From a checkpoint of a small image captioner: encoder widths [128, 192, 288].
Rows from block 3 of the text decoder of a small image captioner, named by matrix and row number. Rows with one number belong to one neuron. Each number is 500 + 40 x the weight over its row's rms, rounded and kept within 0 to 999. All counts start at 0. Numbers have three digits each.
After each neuron's rows are labels from the 100 texts, of 14976, where the neuron reaches its highest value: "fires on" is the input token at the peak. Only what is clearly more common there than usual is listed. The data: rendered scenes of toy objects such as cars, trees, mugs and chairs.
# fc1: MLP up (decoder.blocks.3.mlp.fc1.weight, 1152x192), inputs 0-95
# fc2: MLP down (decoder.blocks.3.mlp.fc2.weight, 192x1152, transposed), outputs 0-95

fc1.322:516512500474506485458461488469489587547493491497520518593484538553518428522497494588520520555505439479477549484603468501508425523505543520499490582480520442469490526547486479493503490537553472484506470507485512487455494517483560469542551502475473499459506477488462502594501496484518483532
fc2.322:517482550485534541510483500436513513554496535480542423555554481506441519549570496501588566497536475460478483460578440510541460487602486478457496566487503518536507552471457515499523408538599518480479517465516506528504540555468509474460538510462504516467469532479505455538552475504422491485
fires on: "to"; "<end>"; "right"

fc1.464:541513567425503502474540504437484480524466493451547492451556478494407443504504554529506434535475554495531458522513446489524452519481492473496442484533455478450493466544606504543539514527476461529537500402529473503513562557415508495490553513526544470402470500514521463594508512457500477455
fc2.464:462422442524531534473460500545525585468477481530454537502453492448514521480559440535517487480505392491535488437461507455426498511510501419569489528454530530500514458456416542472472490473498513503477495532494553455516414552586537420511468520498477469530545480470552564483498509489429464545
fires on: "red"; "orange"; "blue"; "yellow"

fc1.554:545526519460497492520532507529488501468457462469498497479453481471435529484506510481433453620582547495527456505472452488554533455477502462502511475462542476427512562493470520480483497465539465531573496447436453530514519493561487440533454455410457474555487478447439521508473429482509421507
fc2.554:488484450471486545501473479452468524506532465498509470556545509511509469525441564569523507483438458465548487467509452517441456473561528564529467482510464505512480484474540520532474472445474556427445456477515558519516570500509552530540497500571487517516530477535475453524542454507493576476
fires on: "white"; "pink"; "grey"; "purple"

fc1.564:509476559448513493489513594509497481554545471467504512485485451479523507525520484482452491528458434479511571536537427501465433473451447454568550469555498480442495558572484545530535511477432529509527496497538476490511516485595504504570486461489495496537511490560477497483500467480497451521
fc2.564:441500425503531486546556405513489518525495480528473518482497525514544505464470506429458550466536498527464522509492491533454505491495543520488517460474491506422477519506514561552586500505534521478442478537492499492563519470516494464509423514482520468436455459521592495490470501490481570493
fires on: "teal"; "pink"; "yellow"; "red"

fc1.256:468579462520471503440545464472493478510531469461520498511436547523500491503489512463457428565430456551468497511481430475500495506497486522499471497509529445485491459557473458560575494592533433541497500419523550490508482476512551571511517390489424469521444486528536482520484492487476476499
fc2.256:496512464467573417561422537520487527474459403560487504469507519536481498506477503418552501459488498452513545522478479479522503445417507519510489496526563554497471573539522484512434463499408482424523497495462518534484553458467509463502470557459546540534602528465471519535541452476477497468
fires on: "blue"; "teal"; "pink"; "purple"

fc1.725:533548501493525524482497494486453490533565458584523546453576558459487513474457495514495455410444494512509515525543471459442509464539436527544467517515456545507545443491572521513516519571467538457511453503485477512581519496466503581496598516531483491488456509541588472547454467525487481519
fc2.725:501497546516502441490476530527522509464452555451479480443543388515470436540543435523533508508461532480508473453461487510476493538421600515458497475547501452384539503495493538516420497436550441500545537476466456483577469571561483396504473502468525533504585480470405590491502575441499436485
fires on: "yellow"; "orange"; "red"; "brown"

fc1.74:467578502523506482541408542511509459540537504635441469534511566621474564523470551473469479488491557504521487537473536609526519539548540516536511560525468467520530471485473526504472552525520512539474457527455533518498485539564488510496534472500482524476498523478522495574492522515534488415
fc2.74:515519497493547547495529486525436484503508453482591542440540533501490483502542490534565500440492542525544464515512438445575545447385482474490455461519483563427559449469482501448474451503450513511568529550563495527547528542473471485486531553466570498478498445464490460498493544570459504508
fires on: "black"; "red"; "teal"; "blue"

fc1.529:509530454507454527499448444464486539538517466495499482419525585527496486403520570510404468525508559459517461498477478464448517418548479510510530480450535468521461497438488545518532498541526506498475428492532555555529517512499565507505470482545515519526482499472536539533470464450523503517
fc2.529:509503475510459487487509536521500511494476507474510475535510517465459504504474492488528504511492457500513514480505479487495501475528500512522445512515502488779517473462506516450498517470473484488497505470508609520467504457477488519494493499535509540459526534479492457503479496521508510479
fires on: "purple"; "pink"; "blue"; "teal"

fc1.416:496585439506427553529479495501516482568526467504474463416501574499487468442465587497457494563452516470516446465450502468465504471516505495547498471467527457516424480420486516531599522504543532519542472501504613570561519515499539488487473485560515524511458482532514502570486464425495505518
fc2.416:504489466500459490500509533499494516494515499465532492538513495481480496494490499487544495509492467512513505493528464512512478480540481488530470522476487524807520479485497477461503501475474497490494531455505566497482523500485498511503478507516492496477545533480503481508493497526498495475
fires on: "pink"; "white"; "blue"; "grey"

fc1.433:466525455433452483470488490512474576485487506479490554521483528534479461493478573543463447589482453512491454468557439495553501520528528512509500537479497455443494534549512441546560505579583400552536495432524538511578501480470558438483474425538438465477478527513485467532426526455491460539
fc2.433:512467459538502493536466423484515545496515436548496533467454495456492508469532511439531495482495522475528548501456489478462497444478439484507466428531539500490485469505503514486425496440376528403488499515488531498488494496513550515532487547493554541556543485461473506493585443477444502499
fires on: "blue"; "pink"; "left"; "teal"

fc1.30:492555448487507498465412466456489475498509441548516457516495518474501458460498516505460507494501470415511507527489526507484455477613530524571464554510403509498464514453551495457526551536474503511543489518474565507488468501519520479478511479530484554547566504518495532577505511460521419514
fc2.30:508487519556522524514543521592480493477424510510503559411532472464494527596510459499442453522470519545554481447481460490507554545456496458415465451507564477497555473511507486513530487494521434472505478482503460509583557553521511492550516502458525495506472399448481490486505517477476488467
fires on: "yellow"; "orange"; "teal"; "red"

fc1.187:561465489507480505483452530490478422550503514509548488509534543492553440477558514547603499524524495545499519512451483519501480475431494500566523485511407533543504554456475529496459571487469548460476520492456426461545510522481475540522505532498572512549575444490592533500540425498471508492
fc2.187:483573490450482484509442435519535579483508540532480470432491464503475495543472512478487423453530510485489539506524472504428471573563540455422537512483588427514533489548464511545466505524502485560444470552565480545515473524517514506527503454525497465489408466535462557462510579464422535474
fires on: "candle"; "bottle"; "barrel"

fc1.73:531492483458467546468505536532496505526499486481548522465482495479433467465569512515492520483583523467542469474463488501455532479464407553552543500527531520417500529491481540497492523472501501473514471524478463544577585498544470516445461432486501431562509540504459440523442460451474418561
fc2.73:497474433458501466460439492463483602466536474509498462580506537472511477516477528540543488567452431472547477498510440448439480478534556503506457479488527471572547463505542464479480539464458484465497477474479508532480499559472534495535464524522549570477510446509477487485523462523502586477
fires on: "a"; "yellow"; "blue"; "white"

fc1.701:534574442512480571516519599502474470599540577484462541508511584551506430517545560506516478561437429499456414514500416430493539493472528508577532508517511450484527476543495522555580456540508460563467461460487492575538526483480566500511514449472504493499470523494496457490504419493473427583
fc2.701:525465472455474413509443470474496628520504471476519544448436471507466451445509507500548532512506521437575546522494481475541490454486435481540422426478563541559500464505459532522416520494480516468508464464528554515524471535538534481460456477518517500480545516483498544520523514494514520493
fires on: "white"; "pink"

fc1.426:546586554470515483466455645474479487564562442498472517485534566566468494494464488470463510479449549584553483477510508471426522494488493479580515517493491509459515478481520537486448543530509491531445502533401573532474500443567545451570555488478459576453561504542518464497513544523505452494
fc2.426:485500462571495525500481454536481569456442514547549538496568483441464505504504517520536485476497547461535485571498466445508466530512557538441448469584509453437536469499540474567526514456494509535595481482552432488651510552488492524538525557549509459487474417526474526510548503499438432533
fires on: "blue"; "red"; "green"; "yellow"

fc1.321:479464427426535515518514461513507514422493508514585522460490390483525476563468520410565476541512456498475562549556436480572514501472510500483449487496475516496531483523464429510504546525487461480473534460423456497485461513514491547535482467454462491535512502518496490530533528511435551492
fc2.321:493522451543567492503443492507510484512463499493472502510469538517505498534466511458523476550486535470479481515515570476495563431446475487477503466457529520364459579566496450513553423521464486473564541518491501490476565458496460480514511537479541526539506494409458513518520433433462409477
fires on: "teal"; "blue"; "orange"; "green"

fc1.167:493527576527504474472460608528524572574551461484508512501477556602495482490523529545470509579470548530545497473541490458503502511434496485594592464569514437467515458576536497525497547562464551488550455485455512507499461543565504499501539494492470451434490519559478435485501466526492464547
fc2.167:510462467491492573517526557446498545523523488492495574536518480487477405462483459439497517441554580451579503491516483440470451514521502477456542491434521551448464466445488493547529442423510500511479528531490490522583486501490528516549448496450538509487501500519493506473490452483502494512
fires on: "purple"; "blue"; "green"; "brown"

fc1.314:522554536515528457530519540502493501527548534527523481446488520543426489494469552505513488513528458544511453455492498627516476574492496539515552592503562524520466465489454478470473518480514496527529526492525473494469490546531534448471511517501497583470528561517485444525452445451498450488
fc2.314:461509517544537525513504482452501404477542492546539485498494511499527555493469510523482500460477566511469478508455502494531519533452512511484448468555425489513583520494530487511515452507475488479508499483531519496415568544447500523511540519520430496540531515485510510526463512549548524471
fires on: "and"; "lamp"; "teapot"; "dog"

fc1.261:527508454460487513467557484502442487518466484516534445443557472505519515477612564468497508531488495458473479473479448497497586453480483528465496449487455495503518514482550544494527587541524524458518492523512367590513542478554491553508496460407543469529483493526493523518492470589509504465
fc2.261:514453516465479490486450447407530586491542550484540537470520486501437510477498467525561516443529472519505493464485462500438388519454507471476491434586548471450520442516477569549399564470493501472452501448536551526556457514491509460544526518481506501469485452502529483455498546451458567519
fires on: "red"; "brown"; "orange"; "yellow"

fc1.326:450529511448405545473523438525514496492490470497554522483496577511504481499442503507432452473532494455547514516527485485524449518495564568566516551451513497461489477497511466545404532479505502491524499505492501492532484564440542480457485494567545512437479467514501460476516499437478488558
fc2.326:539532517490546453487488487474506506497534463508505501509482513517479466518501511519513490526509492501528493510484490500495495506490495542498492482520540480502489514528512467508466632519530529505469498496481519463478512515491477466493487505525468510417570339512479500499456501509503504514
fires on: "a"

fc1.229:536562473496497541512431519451530480484489500492466511417475579494521483523517518501531445478438524486511463453545486453496450486492535541576454532478480451504464491520547491531505462564499399548473497448479494474562495491502535461551532427513474537545507483548522471548471448393439448577
fc2.229:480481512506538481495498533505498560541491493540504541524443428474449487464485500520475463581488483449567498496437407558503537510516492457466430467523519527449501479463503523542422538477401518470499497506509481485532526515449522446498481580510476473481543490462452562487564506529528474430
fires on: "a"; "to"

fc1.640:508494535528526494495416435527482484546546458414494502511502533513471464494455460526453431536510520523523524597524582587541492525508460534524581600404551481467472501510514467490506506521504518556551555508537556437454443484517481466478486582479510464491394553483517486483561496538515470488
fc2.640:497452451549499495520468537523532470490508473487592541487530505433496483443484508511547484515563436476484472446456475520458514499554535455541493474463431462650470490421503497506530478494419510475524512510494520484509587533487570500471467445493545562477489498481507491477492505473544518447
fires on: "black"; "red"; "orange"; "brown"

fc1.436:518495502522533562522588530539520432417464498523493557485505463507515503485454493477524554441466486520543489553563485499469455527525493475490510545522514451512523520567465503468469494541405528497538453433443468546534418530588491570505467518462524530504545594491497494498477540488502476459
fc2.436:490482508468523453442519458508498503538539467552515454477498506457468510572509505518470526529548514456517545539523498515469558483454488521530491507581524545308502506469508480493444414517441460492471513530518486500536532532506515458463503487477478490547468523480513520464594528504430510511
fires on: "orange"; "yellow"; "red"; "green"

fc1.276:577522525479467487443569531542500513469458447478578495473463491453447486503467485523532528509553505547510492490477465487509553438514454526524516481521465491479511510521534575519512490501458481422586507462434482542482519658503430501483479498516508427486518487487506473543526507494495452510
fc2.276:520440461479540523526463492490471571515486495539403535501525584484492506550513495481496461525478527438606508486518512447408505472515537490524449469454520493504473480479516411490479508472528516502463451501441582478506470483503558509585500552486570542430518492478446457469426412517448529533
fires on: "blue"; "yellow"; "teal"; "green"

fc1.428:434544433464456493508501487514483474488452457488540500523504475538481517499466532498488397568531538521521539491558483493586536493459542510502542516488474434476447531568502466497515492525529479413517536526483425472508498485544526461505493457517490453502467472512535515531512461521537466513
fc2.428:571495444526545448548424450486497550487469443530524545511490531498489463532530551460585517509506519479480510545510559533457500408418517546429531506507541448376512505528482454591496418450475492479520521523492568508505513498480487499526473529519542483559532492455557607477563482464400452505
fires on: "teal"; "blue"; "pink"; "yellow"

fc1.172:438550485507493508514471566430545494513548543497479535521534528494495408495504562566526464494448491479443489483496418495532502572469553540457512538536517459482468473505453480537527489478452505507518480511415593576511519473485540555519524521463504457462508584481461530514459411444524489516
fc2.172:597518518488535449509494534478506509523531528529460471476500484588537488497508488488500584489449460504515504565504525470512478514495457518506434460521451518448525424459487521427456420471517477462393519496545514486504417570486472520431488513471472553541543508543507497537527564491488487476
fires on: "white"; "pink"

fc1.150:517515479508539480534532411531458526521548440471460470471470523451538492537540479477447516545513434532445563572529554538478483471459495498488436501465539509524510479540466474490540473508481449530456459445525519443524487567459512511431504492499489487562474545451496549492509473492516464526
fc2.150:478512434453510557482579532567501419533436464423532520528511557510414477472483537511553463526523502430453501474510598509563571491502559502472551549510476519481482545472479506515548428501477471510495556502534509504483524497526557481505458502558489561527482510443556478474442522527510526492
fires on: "<end>"

fc1.72:503451416464483515509509543503549492515428507519510439480495448405450504479511503444533495507572497496486518467440441527469510455590482415482529498514546500505444487463480519502492476503477538478474504471536440542522588485553523517467516442466508475537505560479477512533458482473491470486
fc2.72:493552487450528511448527465496495619517548491486475512505482510500520563518499478575504469511462496491525431485485486478457441485456494532439463469516489489458537541535465511488484550446450460475528511546491505504538504557494523488545493507501530514479467408526412509504483457548465567468
fires on: "a"; "red"

fc1.280:475477435527544571504495471532503439445590555515520556479466478464516510510452499483526458501465516520458446474559493520524400515454530472500519548499461544523483479488498474467454559548432551526504527484461529479445520465552460472464467487521444521494501487570426487463455517582480466522
fc2.280:472459489426521530427438488505532572515483485411485459478436490568498534463545466494429534541573524518515478530452513520522436449536521547524531567484472465360439543440513498510591495490492490513522450506516437505486510514491458462474486507485519476506563453485530538511464487534544528486
fires on: "yellow"; "orange"; "teal"; "red"

fc1.28:546562553472500469508493547452553524519533479564469497552481436555464481548467505555484496509528489452501537471488491522461498570494544529597518529566524510512555419491522501522478512544535503511504426554460500563510512447482484485566540508526454464463485535494500514522509413567506509418
fc2.28:540534511487582482533461499499501525424527479520514547517557518514506472524551526479578505527546558551529537489556424494533541472528461533449464502471464507429547457530506473516538407516468528388454567436461541509501508468480482500430493550505524500523537483505508458528535500501504518571
fires on: "to"; "white"; "pink"

fc1.393:514555467475509506451591546507518501441498593519432529502537496538486475538499530515475433541445437479483426516521436431548494512491462495571493486501484439537496452554553505559500474571533531489512434442510511552500470553554490513511567474491505496517404594509499429549468422451469433462
fc2.393:453405519495502528523426485497534551505477469472536493516469514471502443489515466529552538522543498448583546467507492514482493482460514455533467475516547541545469493497469522482426428493440466474464504475481570497552475525512520448436443566516496481502545498448551513508527549577492540492
fires on: "purple"; "pink"; "teal"; "blue"

fc1.294:516502539445523517478499561470508457493506485539459486456540449451528548453510511558433473434440453490520542440425524490490429537415468502498591432521439543438544520532573469495419439502408499520468512533557528451497502480508438438523498456505539442589501507492557481460514484550528467501
fc2.294:493444488434485441515463377569548502437558474494510570487519495477496490469524512523512585499445497495523559473519442470489476472503527540477467538472462471412571496456523490495566506525504499500477474477545514543569518409429489477430466459524494416476511458491517497439540578511461543480
fires on: "duck"; "cream"; "chair"; "dog"

fc1.507:444474459442493533495494516521546462425468463590474523481497456403497481494496541527521417568430500475447518474512409506586486560474533515498434505583425451497469548501502489521539521447484461491488528468497451492542541518483541521478513487487444413561463437457521529542491368493472478454
fc2.507:548534476451519493585483445465539504481539460533507487496520466586503443505499516462497523496519470527520509541482544537425514465459514493526506452503522465424548467492446488545412440541480484403517507509491540492451474516524436468512520537514444576516609521482542564516518582420446404495
fires on: "pink"; "white"; "teal"; "purple"

fc1.279:473532566496524519476467505562427546483535534511422462425466538553527499472500522531462534513474553503508477507485548468542533488407507496499496492520564467500540426502549538544444514531516540481479439530518473543490421523563541494511434526497483459486482492530475507488525478483442570435
fc2.279:539475495552504500492471562458533417561517456476583535463501492402502483465479452447521519414556511477495492489514512449490446510517538563455422421515443473493484534511502507517526493498485525484494510543503541500453558482452505503517488490482530552488524518515524487442450539529593463522
fires on: "black"; "brown"; "red"; "orange"

fc1.101:472502453528538510550539535559472431470518526539388489499542442534524598537470510526475468542510550528442541504460536502484501492474521441491474515548466412540467505552541526443535443494483445518500519481592509488406478530554480497498493564486490503508471453466501522525548493553497552389
fc2.101:543513490474550470522440515473492547494470482490535528530509499508499444457470448454508507514475497505486487513558499560545494492454483513560539502446510608395453422445475519504432486499452529484490566561469531502530527468519533470459476451447560496459444543529416454494491508526510473503
fires on: "orange"; "blue"; "teal"; "green"

fc1.729:518526540493521557505493554549507515482464464532471482475547517475528528537437469578496500450472537466479531409524567543434536497462501564538570417481457532485575469474554458502445424467475503505479565525532527478548514477493412434540541491569507471509467530546510509433533457620515533517
fc2.729:560521454493529425563562475537519501405586500495562556510535507498484491528489448496532499479475545493379514540465527463575582520464494498461492502517440519459622518526520467436568453534457518482509521475440475563472517463472475529457471452522539534527476531496491504451426567511509496522
fires on: "duck"; "boat"; "chair"; "robot"

fc1.630:542568556505502513491509561515485547569537483566468523392515538474525500455562517532507455478422531528482592454498449490516422497483462498465544502471498524449504477507603524493466471482420462455532475481502519477531520488508507529543499543493480538421532409568531464525536526497514474525
fc2.630:485390435513527479537505472491538409522482478488498459547516495505440417472418405493489538417474471430544454491477546498486492434503579502498445546472459485450548457486491466486469489481576522588504515571525478563559482467546535469498467557536499515491476584506454508482465534507517480493
fires on: "orange"; "red"; "brown"; "green"

fc1.266:478494464484499500526494460583468591474491539530547457477496452531478478487478426524503458564536523500442466517573512501501543507464519548499512544546531442451535492487508517494515472450465492490512441463508532523501490489513576467473543486491501562506522484451467516441420472511510447501
fc2.266:519498417501532526538559550479512500499596538518565498523515473508518457508484474529517507472485515520407518520487676482517575542469517491462541512486509546418598531512506449577512439517506525445481500496515452517528479508508517465459520493525502548498532546472564475438425493493507434536
fires on: "and"

fc1.299:475548439491439480508484560474509542568479558502490530497505618482513468441562486514482447523474437556494458499562460588525521511453526556602578531457538462460532472555488433489485578524511425543533494554443481531527452469524562521495551452452481497527479544496477469452521501512499501530
fc2.299:547535506508518426546492450517525529485505471531536549472509484510504514560522581433538517445556540460451503549477456432506468510450461508460451417530549501500499537559513588547450468513432500460429460480540547500516533500441523488526442523507545487465555494532507550506500462464518486452
fires on: "candle"; "pine"; "boat"; "lamp"

fc1.719:534476455505489571510535634495492494474450494514557476530533465497567517497574449417542478524508517512431475488530475568512493523487500396533521490520511428505491530528457503488456543525475502477486456429503467475470509530594509513501508501476532555509514505472457468590506455532540521443
fc2.719:455515478425581447540464516473521518524486541515500526458487524451486518525498483496428456436504505468500478478486589484454492544459491552489486508500488531445545548492420485538532430527516374525537532549497500528514514569495482514519448529503507469469506435520557532445461518541429516515
fires on: "red"; "flower"

fc1.79:580512586463500479551540443477526487505529520525518517508477465469504525517477463481497562516539493511556577546501455462437537504496458511556494463494526485530552483549437498522487498552437490487478476463425486553551516497500485528496514510449569516488503560467542556547470557509456452528
fc2.79:447489469512496515438529469552515476491493533452462439499524493458467515564545524489507552478505467458576510501529441506491547516535520459523445476503454533528452528470444474513541437462507492520413504518485538486545505511493515492509468507492447513503486533516455469480608511507472514408
fires on: "<end>"

fc1.277:481547516515526464546493509520474432576461545566455463544526471533470510496484513553507491506538518528537484496435468537561538518470601468426459491519465461521501498488490468504522481457473484492529497479488473569426501558571528544518520524487494485471461465459498517514558402595472531374
fc2.277:550482463447454525507487509501495520492539480479565521414503476514504462546448515505542478481465594512472463496528466480482467470476476545547485466513477487500510518505467593519458476464467573502412506519526559473537511442530504455469406509436531529496585529588461482446490589452487500499
fires on: "blue"; "yellow"; "teal"; "red"

fc1.466:476490498464596459519532454470456466476458495555492532543534463544505495546586498565517493551528466486493543485574496530556410579539559483521478522512516444492545541531585492532436465572565502461501430514516563539451479476533544402526559513470499520484534536498492499537558445565522419490
fc2.466:523427509479485534489457480493497511471508493480565496525511471514515460497522523589538487492473469464493528420571438507522490435543456480452513511504480492429518485456517506505571502516559524493480527418481452542557493523517502482507544556480501484508491533471557452502519469492415509547
fires on: "to"

fc1.387:517440483581579513503455489499560540485540511504512487464492484492517494519455437505506528508446486493500481571531546495493483504515562471514491536536501497547503506548481496512490431528440566537548575474539540390489475470477443504475445462486458482558477524524478526473505498562419450515
fc2.387:509492391509457570534478494520502496471540506447540536444510525478499527492510472491454505505640530517496503456451492531499397526546515496533548502510491508400495501413482487548562536481484498494491458491482460554508537519507484491464512477524546482507512499530551497426457510454587459490
fires on: "<end>"; "matte"; "glossy"; "tree"

fc1.533:533553523383470568497503503488438543501465443510448534442568473466501554490545536459467469533431530463477431495485452542451499447517494486567482500496501466481512538601504475523464486482426428487482493443478467489499482512553511513554509537495486571489544431531503489498522535459480459500
fc2.533:488420508503569478469522465520566472473430462541465542512453518481511422515495443517503559484553472509567589485537539444475497519507591514469503509478453531438509444417527562480538465531538515515505502488562556571551563542519581468520464572547513421506512449485468495527488480553505469532
fires on: "yellow"; "orange"; "red"; "robot"

fc1.11:462529439522437556562471507464492502569550523493460480433466594556482466368504589475388451538497554450492464462495513464447486480494514508560546480467525492524451516454468475470564498513587540527489446523530524550495484501518556537476445488533458496466444526500537496554458430481515491507
fc2.11:490546472473487488506516530518482504508502479505512476544509516496478468538486509490551523503469461504509534508495503504518492501500480501521427509497506503804507507492530508486473474481454507499472490479470606485474549438458486512513499502531514528503532518512483470505494487528505508524
fires on: "white"; "pink"; "grey"

fc1.717:455531445485439495473511518481532506526601510547422561521521461497544470522467537520521398451440527480456466456552419532550472478461515510449463487560462440515409475560448508470576486457477522456511522474514516503504504484569514521483515504530491477515480506529489550467452425444531492508
fc2.717:549488518475575450535429533491466505478519520491472535493478523540500528474530454477496588472474489514479495535436545484557466515464502507530488520512458514379506506456493490515443435515518421506505548526483531464528500572469513545482489523507490502543541497520495549539563518502452488465
fires on: "pink"; "blue"; "teal"; "white"

fc1.682:466450483437506511400489519543428606489494456436529510522500503577496487512489543505476537520574495473445482519609498588546529537382473547445576480532565455529494516518487507478493538447495499421557464413511445478508507541545501451418485509537525477484475528493436485431503496565529479480
fc2.682:494524408506538488569598534492514420490541477527588505460503518466494453478497417539528477486488517475388559477480707462479554482514556529479525504467485534477543534504496469527506460553479509443508489507507462524498524486514542494515540551540505594499495512483560445478387506526555499535
fires on: "and"

fc1.355:528448492510534493563510516561494479545491498573472477516553505520578535468542503447466510521509537552514512474473481544509577439475478524516544426471478537517555477446569524496492506474493543484468454503474430567473490494541471587458564513409563480541498513469471536529510457601490528465
fc2.355:470600492431430463486440461442531557533550546476552443414475485543443481560475567555607517454546515480486509527500527461471420491484558510490502464555514462480498513523460531528439534530484536474484473483508514513519492477474471484557462468562487519479489490600565508474465589459456518504
fires on: "candle"; "flower"; "bottle"; "pine"

fc1.77:543538449504515527544551538500454498486534507525474456531488515491462538496544592506472512520611526520489460478442479590544473533504507516429544511489566487509536457535423499486483473423532515462512496489559416549495492534568535493495509508495537545579471542476525502533563476462523494497
fc2.77:485537438455515487489537495513461403500492458512549479470524545407460468554478460522496525485513463463450476461514554472491486512515536541487493447530473552391517550498442508525494492518456466511519545496515569533505546504540534527449494480454487529557539479472496430493462532604573481470
fires on: "red"; "orange"; "brown"; "black"

fc1.468:498496462485469479481480534485480494493600593542462455508534498494529481502468501542512452475506517555473476495496449480592495484426536513466505515536492493509366434482476548559513494503464526491504552514526558527544574483562508488490455464500506512505492538538454508478491428433510454469
fc2.468:529528513441561472507495574508509525536523491493484550484441531552519497459502489513517519456487507475456446504397543457526419543499477512547443517528421516421554560481492468466453457479471458508538537541496533450551467536483551536494478518504439494527531492526447494506532540548490547455
fires on: "blue"; "pink"; "teal"; "yellow"

fc1.542:449568415532524496516513503507464380481528513568448536493506541538522475410523505455460480444537519487445545508451532500486475523517544544481531480518559472492487526465536455542481472476561428530449459551537483581502442471490515512499515516467550492555537491504532463543505465468520453502
fc2.542:498476531454473491514478472503479497524518480470520501528510481527504486541538471513511490495472562483510495477501490470512459521510504486515480537485515524484496513510498490543436645546506506502528503484459476476520556526491490512500516502518454511418552370559501507524429515462476491517
fires on: "a"

fc1.655:474411528508487425482455469466523563479476561522558483590506482519520474483521468532493485529485499510533504501581457492589457535550459492525527538442442462431529460537486447489451474564508485515520504489496453475459443475509469528487528557447469518438474540394448485574568574473488533526
fc2.655:503519505479534506489472529472544509466492503461514465563512446500482565553515533475574546452556483516524436523551476498502495452520494465456479574476497537524456591515483451515516436536551447519505513481485523510494478560576510472404470531461562536489525509470499545502527484462487518517
fires on: "<end>"

fc1.82:511542546441471510442512487494418502425455496485505508481500504538497534490540535511465491592552525503512440413487457472488553431457488498544561461509480459412550482523560528531498536530540503478577409480475460595501477526576506526514482453466483494528424500479504524535452512503546444494
fc2.82:514459469511527504486490490459537501558478448557500519520490520471466425485438511512470539518561535452540482497534459480443472436544519554524415434484508514562434479497520515479507463422491563434410479418465508525481544526473477483555524526543531455484555486477510472473507448484510529522
fires on: "purple"; "pink"; "yellow"; "orange"

fc1.149:559535518457463508491499520563545506505492518464516567501478492520463481525520453520426450563505486491526469458527448530522536500501483543475565494510557471424523523482416486547536504513503509518562476472517536544569559509537521464467426455532523415482469500508526500513476485431491407524
fc2.149:440501405501515515516466462417474546523532455530507487544487516550503492432451594504544502452453440475521533451462499465471456503471528475587429459505521478583491487527545509503437539456469512492474518459480531506494484525464524463518520518529498611485518498535522442522566444528522574486
fires on: "white"; "pink"; "purple"

fc1.765:502567643544521455525517466506482510486470443510465487434510521556451545550410496517490487547528531564499502502521463494472599498466488562505473490562538473490497464535541543513520464492535476486587470478464409556551503557500477561514534536565442500471455478485496511498520533505475530428
fc2.765:536539507526505511538531487522514511441462487531484497577488521539542523541443527472518548527515528506459481505495583508449530459479459441500499447468464601426488455566506540520526417503491605492449485495503602512414515427550501519569409473479567481460484509501517549501517463488482478484
fires on: "yellow"; "orange"; "blue"; "green"

fc1.628:576509513404529513541525492489501477472496551566543556572492464548527402549443519533545487461561467456494535484495452524590522606495578530508426452538506507560516479549488477530510499516524480524525479452460436506540507475491504495527541495506475454469521482471522507529485426506460534555
fc2.628:525461470478558452503458478491523508494483511539515480470515555535529515498543535487481493606443483476545503459533457495505471418545502458508515544479485510414518489500534493453519422506491502413455544457469529474555516514525434449460492554466496421486530530524463521518561485447472494479
fires on: "to"

fc1.582:513484471444482501447460472523470624493504493524554445495505457559474484524464546550475527563531497454532450543587475541448509524424433536430530478498513484444475438537499529459524494435485520428529479462564447519506472533380497510477470517504528540494454492408410476488536513471409477523
fc2.582:502523457514481481475578531501501455502525508497509522503510513408514492506516458519494498481581441489430524447442629476475541497515520547484511510530452512480550587499462456508487478502468426496556498486521506505514527535567531509468547472508505528576442528445595502470415491528586468512
fires on: "red"; "black"; "brown"; "orange"